{"arch": "resnet", "norm": "batchnorm", "init": "lecun_normal", "lr": 0.0017}
Rows from block 7 of a small multi-label image tagger, named by matrix and row number. Rows with one number belong to one channel. Each number is 500 + 25 x the weight over its row's rms, rounded and kept within 0 to 999. All counts start at 0. Numbers have three digits each. After the name is the row's rms in percent of the matrix's.
After each channel's rows are labels from the 100 images, of 14848, where the channel reaches its highest value: "top examples" is what is common among them. Only what is clearly more common there than usual is listed. The data: gratings and oriented noise at many angles and scales. In brackets: how many of the 100.
# convs0: first 3x3 conv (model.blocks.7.convs.0.weight, 256x256x3x3, each kernel summed), inputs 86-171
# convs1: second 3x3 conv (model.blocks.7.convs.1.weight, 256x256x3x3, transposed, each kernel summed), outputs 86-171

convs0.191 061:573535509510532545528485456492558538505510480517486502514510493494507504516509511549474491478513478517452514482500502480527531508513502525559517504496455489474487476475538519514506498488517493484496492487510475487500488481485485515499508528581515495519537512
convs1.191 157:500503487530476547502487498524519473603524500444525462529507497473518502515479491498485498508507507501495479485506486501500461481500504502474510451495479497505504505483490556495505514496498458541501512494488488512503498510487486544490497501506505530530505496
top examples: very coarse (71); windowed patch (60)

convs0.104 103:512500495509532534500488471500500557506512506470518500522481515489485527509519503497517507466517496495470499515516504496510498570525503486507422414498523514491477506490523433498522485508494496490532503504524492467511521491499525502507465503544502492531501528
convs1.104 081:472494522481486466496455511494492496509473538417525490503509525504505486493488504514515501475494530487485493492487498518503529481500482516493537474496492529491494479502518538508588510507507502511462481514522524503523518623478498427528492466503517501476509501
top examples: windowed patch (94); noisy (79)

convs0.209 060:497468514459482474500514502486515496507470488536511481517502485501484510506468498524508484489500464484521488475463506516465474556501451510494502462502480490503482476506514473476439492524408458494445518488482545500476492526552513506496520524498484487493479517
convs1.209 086:507514538484524472477499507474500516489505523430476481455511489504449504486486486499497504503518512507503495517463493510476536544488497499531506495452480480497496486540509510475620495497497579520529486503506486496509468534528507496505509503498491459484487477
top examples: dashes (87); coarse (66)

convs0.171 098:581511464514515538526489486503493593550529481486500498489503502504488514505507508514500521490498454483505503508518485494483520498521448496498476478474520488501495478514512475519518535479493476510522525523503506497513507501511482485529520494568509511534535490
convs1.171 069:472481505462512502488514492513503503515477490548438479530544490501497493500512508476443473505510543512519501497462493508539496494484493501503488463497504449504511496507493491500502510527485550481530525487469511450493485497556500513463479497513536576485513477
top examples: noisy (81); low contrast (67); very coarse (50)

convs0.50 087:515539511500504502547507490520559630529516514502511408525492516534533504482497453547495511493512505466473513541506502471534530577503481453500528520502517508500483496484550487513545491495504500507500480458516485507462498524523472515505493496591505521521527484
convs1.50 074:546506494553464528503457499514541469532517500473521468521500501478555500526496500499477499513508515511502488491507479500529432456500499507446500490489489500513505513456482545496527574469497486519503518486500485496513504511500497526487505513504509500540507494
top examples: windowed patch (73)

convs0.229 075:551468511515490515486492541483503560513503511469455506449462506521513530500476495480493532466532507510498460543487481521501542547513464496511523446518484497489518483468517476500553519497501500508497484457514463490500488528504482500496483504551467507531537508
convs1.229 072:531478555512465468499522510509455496489490491476502493516495514489497500480526507486541513442489543488474528507471494523493512494528564507493506497492494513498495445510486543491599512492507470489455514495490508491491492515466494557500475485511511512495568497
top examples: noisy (79); coarse (64); kind: dashes (54)

convs0.169 073:549533494482527544528501504455527521500507475499493519475474508507502511503475492528500492478507504499493499484483490512453499489512502508542490490450481485485474420462481472466480508520515456492462557528524495490488484503503488499466453489533542509495535496
convs1.169 077:511490518497497519499500504503501502460506495515491510497459470502499497488488493496506496492513503455515497489485486496519485500517507495500525471483488490532579505538495531468499497515490523502546450581507460503508469494500490513502448523496462510522503476
top examples: noisy (92); very coarse (56); kind: windowed patch (50)

convs0.251 080:563496473494530516507495520485498555530518504497501495454483503505513516484485499514486499464495520493480516539467506531475500526520484462552536512499459505506462477478509485487534506466511494512492482514536490501497521512542462526509494517563502485516529506
convs1.251 074:492534619492509503469495494486489501488505518467499486438498486504416490483509496506516526483488555523474484512501512520516517522490524511489508494488516490485486477486475520500591501506504507514503498506507502496503469550496476475500503527505490453488488484
top examples: dashes (88); coarse (78)

convs0.187 115:602515518507514500503547506500533589505523487500498457483499515534557530500491487512470497493507497491484530501493502502535516515489496501518552505494502501498494500499542520511553500501498509478497499485511468475500492501494471512513500488617506503503516491
convs1.187 162:541500490518457574500496494513500456584512499468526481528501499457518501530495483500497500516503508503490487493500495500525448423539503507442509477497487499506502500486484550496503525497495458553500509497489484516500501504496492530500500501508510533548506493
top examples: windowed patch (98)

convs0.102 083:561498480498505506512493478451491557543511513530490494528529522508476521473491486479511530458515524499456496503502487518464525501472470483545485498469514507505498501499534504522373520497478452481491500505499522511494501560532516521520514487546494487544527495
convs1.102 074:506489503513541493454500487484504498495498497408485507465502498522493488503518486500501503495497530495494504499449484544502486502479502509505526482500493497492500480500494534495618482462506544501505510494477501504506500521534444552476489519515495465483522511
top examples: dashes (79); noisy (64); angle: stripes at 90 degrees (30)

convs0.36 159:500482509477482469502507501497398493506454510481493498480500472498506484499494506503557465453492500500475424501470529500478473515499567483478526504530458497508521500508432507480497488496507504537530511497512487560498503481491479469497516496454500487496470497
convs1.36 106:536494488503505490500494498492499504467477504527505488503500500495483500498445501505586500538500512495495505500553542511491500509495507495500456498546496501500498499445487495503489486508503494452488498500500539555500497498496484490499497477499490507465491500
top examples: windowed patch (79); very coarse (75)

convs0.214 111:484507592505492474496514500520529466480501488480517489500515489508536505481496492512504512477481561513494488485480511498544484521496494495483503521503523488502485499506511526509483485498524530495479517487482497494487495465504512501484482505481497510487499507
convs1.214 130:473528547505524467479570540481444505482506499500519488496475511537470527510528482543505518503474462477501500524500505453455514563478500500521490526491565521485472500509501483539497474499517499494495476513492536493510508550488494478531523492501488455493495509
top examples: windowed patch (78); noisy (63); scale: coarse (48)

convs0.206 132:624513518480507505502541498508524604511513494495535488502501504508509499476502500499490490488503525508486508507466514513501540536497505490528573527516497512495492491487512501501527492466497509508472501486525497494497514494513453501512478499603501500520512520
convs1.206 113:525528494513483542491497498539509484567512490448551463503500512484520532577490458526498503507497489498501484503504488486504481505495500483498501507496478498489500506529479558524507506492495486514498513500483503501510504565470486525534531502505532539536523509
top examples: very coarse (71); sawtooth grating (65)